A small multi-label image tagger, trained from scratch: 32-pixel images, batches of 512.
Rows from block 2 of a small multi-label image tagger, named by matrix and row number. Rows with one number belong to one neuron. Each number is 128 + 24 x the weight over its row's rms, rounded and kept within 0 to 255. All counts start at 0. Numbers have three digits each.
After each neuron's rows are labels from the 100 images, of 14848, where the neuron reaches its largest size: "top examples" is what is common among them; "peak on" is the class under the peak. Only what is clearly more common there than usual is listed. The data: single toy objects rendered from many sides on busy backdrops. In brackets: how many of the 100, against the usual share in percent.
# gate: MLP gate (model.blocks.2.mlp.gate.weight, 512x128), inputs 0-127
# fc1: MLP up (model.blocks.2.mlp.fc1.weight, 512x128), inputs 0-127
# fc2: MLP down (model.blocks.2.mlp.fc2.weight, 128x512, transposed), outputs 0-127

gate.414:149130165126127150128104109104111096164122106144106133107126184146104143170145161143119135114123157090121150139119147129144160135135152102138127074128158122127104111119107107134092109146086126113126151127143165148121137084139089149129159182112138124118160136132134127097134085151127151138117136113108161127163101088104161135120070136139091158069117153069132103117127137108112152082114
fc1.414:107101137161158195102133165127134103147185134135094106116106125119131130127123143076143150139094121108071121122085133152134110106116115113176150148122107117151131197112171140137151120110117120092136131156131100166129165153100138149147125139165126105135140120127115116128160119147087119112148138172100159116123071122072123143139117120152166120133128146134122096144100152115113123154102
fc2.414:108106113138099134124150104141141136097148075092113098148091116107106114082141104129078100141142167113115142130136134138159125148082130077118129128141127159124121101089105122190122136144135113153110136148167085112125141135139130091123075155118128138115108134129139078129143155139140162120134123102123156141160151126089147157123115135145154136132183112129157179172108120131128186106100
top examples: car (31 vs 3.4)
peak on: part in the main colour (62 vs 17)

gate.149:149082074094104106099149159111147116135148121116126147117146162164161159130121136147123154138110167131109108084112121104105126147178120124142158082125150175119110121142130158138126075114142096144065121115113115123126137122121143095118140081116133145101129153159156121132133111129191137146099145085147135157118112166155124144136108158095112127113104142120176122065122127123111143114134
fc1.149:093113173155103163118142166115153138172140152112112107140113136103127135113131132113146132141102080102102130125139132150102079162130133138163132134127122118146167153102089152132119077146121132139114122126145157121137149133135124096158132121155168135098182119142129118126122091144139177151127105189141187096112116142093121101113097130111085176115112126190111089133149114109111111117131
fc2.149:170103123096145085134136155161166156146132150136138136146141080140134179154126102105107110114127187162112104091113144127125122108125138111130121114147144134121118138175106078123120126111100127122086118134122120133111101094164119120134166115113119165156101099155122140119158149112129102103167115074096112102122142124152139165120133136118069129136159161197141125121136125126076153135150
top examples: from below (77 vs 33.1)
peak on: part in the second colour (32 vs 2.3)

gate.234:148125118121113110091087116137096085150128110140157174086120131128119156145104166095168147137131137152148181155157098132130117122099107100158157136089131114098110110110126126114158132087119109145152122132132190132149126109130117128108148143183134149143099119110117133143168060140153136137119119131127094138126108088105128149183116116092120112105087112163139137114136086094150115156144
fc1.234:157165118130124122092129118100118112127123119091096175133167094145094140116145125104127112125108122111132138139117164069146160157131131089131135165133113141140116139154106155125151193199107126109093152124130128156106133097132127145099136161137132151056092140120153134126127098151109130137146113111075145147119117146145115116131150154118076114113116142099169092129104121151127175150121
fc2.234:138120126110120119153182158122135126098136107156138085124133133137072080143106110079123111122129142128108146120121147166146124113181121147123151116142131124149110123142142096107103136144054141118129146140126138107115092132144107127135111154157156075173153109085155139156113162131144116098135139157084166094166096150109142159106142099100193133149135126142152148127101117129119105109102
top examples: car (25 vs 3.4)
peak on: part in the main colour (57 vs 17)

gate.303:135155147138110117111128140108111132137167111127129116105103172127092088146117102169150124078165128154139167133188123139082121118167124118114111094091111123134113161112118132110122152106129067119139182128117105116145128141144163100167119130124121142144122117157097151106143169184181139139109119132147126088125143142114093088136130125123122078125136104160152116090104152156105115102133
fc1.303:141085115135129167152148135140122088127132085113135136114146113055141121155130125125120121116113127096092143099133137118129087126138104129213179122111148133142114125126150167110127105136139081115148120130136147162152145143126122095164126119140125090118118100121114110093090121095115154160118157124128128112155111099113131176195130117127161182095124111105147158136103155158147132150123
fc2.303:119165136116111142173103110124165110103096069123112133122125128158124119087129144132134107151103111104136151135164121155153127129149161114103123128130138087142142157131188150101112156087146164130144141132079122121130096133123106181111133164091130148118095100134099156157166101137126094143137102097150120130154108099109109138145133125117143097136129116206107104164149138172101136115100
top examples: candle (38 vs 3.1)
peak on: part in the main colour (49 vs 17)

gate.6:135111118118137115121123160165139113119111118101175131145104117129133154074098100100129125114114165137147161122148103135124131107096113140137121156135090107193125106079108093143095120091147079098135119130131151116139099103143087121082114111134154146158159170085121153138153127121118110147125110153157142122154114153085110141148156143113171113152103196125138133134164089144147123147126
fc1.6:165116099120130083109124103133092112154179111137150158110144110131103125123133152152104170122125152133148100131158139146121169124107113123125141108096182131095114116143137111133150131160128098122161103133092102099100133120087145112107118148153143114159098116114084117097134109129103118148157155166100135140132113097175136141151116139116119068109182123145189113165085147119121143166144
fc2.6:096112143144153154152116112095143149129110116108118094132158169110105136137140142113103160162126121087108097152136142122098153134123131123145168114109177136125099143104136106157106122128079153098144102128152121159121122107153093123169151158125164113169143082160157117106146113092079075116138129127121133138156166102090144129113121113101118194134142109147095089139136163123144140129170
top examples: from below (71 vs 33.1); tree (50 vs 3.1); pine (26 vs 3.4)
peak on: brown part (48 vs 0.7)

gate.439:151144133106111180099130072113157100073119099156125149089167100126111125126131112130095100114116157140134137117194153144149135097110117128134109114108109107095124093137154141117121145108126105174147136101108111189126119178148107116138113145126118165102113119171127128173173110121143151111143133110115094136116088162083105108118147124141115147126146132147147126118127147155163098140083
fc1.439:139135120172159129087140096157067127133157105141139148192119116100114079152144151136119159123147120144144102115102114116136142151103120106146132138133170158116125148143119117142099108128125101128151105195090091085136118088090114118135113124124136096166099167102094109117124144151127128139122141118099130116123153100155135121109112139140118086184168160132127129181150138128134101097148
fc2.439:124111190119116152132136109086113151171146191120149093135155137128120113139086195109098093109121144133147125119095103113148133104123151152154125150098182143130098117094153133153146098147078106076118153176120122159115114133135105116139137094138137150123160122075098112122164099136151128145117131114111144104139123146153141105096118153107131134136107162147124118145137092137122111131171
top examples: metallic (60 vs 33.4); brown (59 vs 8.5)
peak on: part in the main colour (49 vs 17)

gate.46:132131111103106117132104129124116104112073080164114122136085121107093151156135152106149123139099159119107118140161147107149165143173139119133162152140130093124138145110130119100141109117130127130089106148136121155130106111138125116146120095136108153163117121110148094110165136174141165131146183145126132130149075103109130116160155114095177097053113074100091154122119140138142109117103
fc1.46:113124153149143112135102148155124126124135164099152098099124150166122119143127134122135150168192104102082120134181134129137104113138127134101109126105126155133103115146157105135152150114123124142079147111115158110137066146150139130163132125172115121142142114147108163115138131144134100135185135146171105175125114127080101155092123107065162114142083107163148127089092134134146122125131
fc2.46:127143128087121140120129081094099173155101100171112141119113139123103102135150133119118158165141145112126153115118143106131147125148100119110136132164143141171138175133135101150124112150122116102145183141115076112113115163102163103123111113125103099156169106142145158103144139159118160162115122123147184158137144112112140095123139149160137067145127103113066138153102139126082107113137
top examples: metallic (76 vs 33.4); orange (26 vs 8.2)
peak on: part in the main colour (48 vs 17)

gate.179:160144098162121120082129116133151165122096166121122151118080153124094139126161127108108124130118177174148154109153134123117139109120128128117135089070156148128119101115098177154116122128131157109171166136091142128109126109114155100125098094125156179126167121144148124094107141148160114096129145107106089154119165152102110146114089124159113099094103112133119088145148105153103141128147
fc1.179:109088112089165154158144151103129151134121143154118141109154088115149134112104143116097139091117134122128096115082162155140108160109124153149158171152148121098153130132093091128189121175112184111121088133105140173133122087093130105113148107168149135155135124119115174153124160116132114131121130168119133114144123132114121097115133116119082143090116122126112163097110139075097132144144
fc2.179:182177123121144128171138180105116135127106090161101125129129128118140114085124120160168094152133116112113137105115109162122132073172155108115129149148141087125116077121124157113104142120094124121149149135138128179143118074145120158135139130083124079111119100146140109124106121169123095095163116141108159097169099105127140109133161119073144144158106153132144135127132120131129153115127
top examples: candle (70 vs 3.1)
peak on: orange part (27 vs 0)

gate.213:149132155128109122118163132084121157131112103096124105102125127152142108166124117185153143127142138169151126116138109114090098176151150112121113115145115130177109153129109110160160140090142110137103131099134115122156104161109141158150156079148091091124155137132157122143090121160163154127105145111132101130113155151156141121138107102096085123129102111078130117078129114120143077074111
fc1.213:112118147156140153092144121099124122113081170118115124131144118131097152112138110147194121132153121156130144148104118137172141111124133108069128140160123124146129102131146148160122161097148142160092130116109144150136124137110166166155113130122071120078151142106161141148136085127143107142164104148144144145145138120108116140147078149126125108160079126101101134120093059118166132136087
fc2.213:105122125124132128170121105112135162130104139132149093118146153122149121123130120149148109115099114113142125116121137178122133110095088177127132177155151131118088153091131120098146147118127141123143113095142145163139120111093122115121123078112115150121140129139129118166158058108120137115142127174160114188121175115072133126137191129104139131129105125126087147094098146138193141157120
top examples: metallic (80 vs 33.4); ice cream (36 vs 3.3); flower (33 vs 3.4)
peak on: brown part (61 vs 0.7)

gate.383:120132074093135132126137133146202139114144161137099142139131148131137160126158100106124115139128198185135122108126155149093137129159145121137086125081119156170102125148104131140128124156104151144077153132100093114127136134151127133099101124102136102097113161134088076141121149131118138094127138076153107132128180116124119145097119093106143130144096130121139156078117128148129139110125
fc1.383:095132124120136179150103155132131141138104113155123144134136137125087137134168087132098122168148136129113102090068118081118144121150107110122136147150175154119112106107110114121127115156155124101104180158162111166146131108133109120072091130105155135127142131153121120132125116153126186120123100120151137101134110119105142145140066128187121165137158121135097159154101108142097140097103
fc2.383:135118142126120108151124149090154146096139114153109167149170181119119148143116145123122101109151143161124118130137124111108122102115160118109149107100124126135095112123125099124108126105099152133122154119115091129136133159125142182177169100124131156140124103148160136083123140116096155134133082096112108071136136081121142109126150085154093088142179114167145144132098173170126145155091
top examples: candle (25 vs 3.1)
peak on: part in the second colour (35 vs 2.3)

gate.394:107122137113133148146155099123146148085129077114122157133162136140127143152144112140101113123173157154145142111142152147068137102119113096133053116146121142125098091079127144151091092144128114140117145069083111149147153131136165127161119094109119148110120119152139139131133146152120137151137182105129094157129150168087145099152116114156121134090129134142112094097097108098122125150139
fc1.394:153123110135106145116186098167138122109165149124162129151147095094121099135119133118134106163138134153155117139147090113161090118125137128098130131122090098133164134166152127125127144110182114088134163132105123085108106148138123136121127116128117170165150123093180126168146120114120108153098124137148133120097124107141113169102159150133137081187137152137121137161147109057126094119124
fc2.394:098157138148098158119084140130117126170120199140106114121105129134183158125130119119128125121181130154117146124137105116134124122177145078136185154149152149156139147111094136144153114143121165141100091153131161131102155117142151103110104128128126123078071142146068127121105132108118150113094115134131111090127107162114099132147101098113117130117145128084099131140169123137148104137133
top examples: level (63 vs 34); flower (35 vs 3.4)
peak on: brown part (26 vs 0.7)

gate.36:114105125108150141140167167167113145095094148106155120162107125148094154117128142153136098109100154104138112111123154132127134145139097099144146083139122168202072121091110060107129156117168096093092142158116096130113116140133121164119114108178140145137144138115112129151126089122139139151125125110150134164109132135113114174181140153097123113122137145132165127115114094130120111123113
fc1.36:143154143125081129105148102104146157101159157145123154152128106143135126114166132130089122149123139141171132137123155104149116081120133157134106132104124129135108086123151133164138113172107101143135137103082098104089092169127155085159114107130135147117079137100074081128139184124096122103155155115131140073129100111159143137116136116111110114153131151113147142184110124150120151132149
fc2.36:109127137127142136156088164142123107116123127156094114114121128073113155128145157103154179128168129149094126140127140131130097106158159144129153158101169120103117145124135135138119127070099132118100153104128097126143142077147080183105155130154113053152146153115118124091155134110113112132147184145136121137129152109079121121125112135111121139146112125138160105099160155136131144075122
top examples: level (62 vs 34); tree (37 vs 3.1)
peak on: brown part (25 vs 0.7)

gate.470:188174130085078092118098123111132114125108131114141134120143151127099105133114148134166144117113147211216211170128162104168122117125136140114112130124143112119106118095103130124130121101107132137103105111150150117127129125145119121083089110128157129150112155125146115152140133148098143128121100121110121140136114113089129145124110126092122136143096158104131132109139092116142137159124
fc1.470:160191138145151136133098126137106084118131103148120115116116103141156111136113138123078068094110144134150184124157154159080104151144100170150097125129117112134124133133166171117099129149132103071163132120093148127096097123124091125153145110113111122112134158144109114097124167117149063135134157107144140124110118123157128118121129124107146137083136119142115126140114117161098115131183
fc2.470:080062119147174177173151139154116151149153162120096148134107158099138144100120139118136116140138098050063099088134137101130111136134127086139153127094111121127106121115103151114135137110150112133110157139163119156133147087142122126154113124126130177111135158141112130121172139127130140106104106132157145116118122172133122118123139108150179094090133122104123127105139115113144128154162
top examples: pine (37 vs 3.4); yellow (30 vs 8.4)
peak on: part in the main colour (86 vs 17)

gate.104:096079075088105133162138165074124117127108132129139139146143134145099174076157144123126134151115182165107123113088142158103146108094128124124104116141160146132131099116118136128101158115107111104121160130119155138113120122108179180092131159145178118106122162112150147159173118134136129138092099108135141125101163128122104187140134120130134140139123126133129113135119099109140099082105
fc1.104:132118132130125136134140096119095145143121108116118148107085100126095135161152164104071137143116164072117138096143143127141126126138081120136115089098142159116166111129089111138164113162125114115155141145163135157111118155137102062124131116120146135118114126156120155093092136150079146162147147121152128117171136132085135094144109158162110145089163125111120114158141130140104182117170
fc2.104:119145153160130144159141145116120083147096144122166118108142127128113110181139117116144114106156122068132142165181134138098113129145113111123122132118106113152064119118074116092158138153147160130102135115119130111119141125149140150125133150172111115188122110130130131152115100141122081148121133152106118137123108104117119196151129146115137091141112136089180129106116149072095110165117
top examples: robot (56 vs 3.5)
peak on: part in the second colour (42 vs 2.3)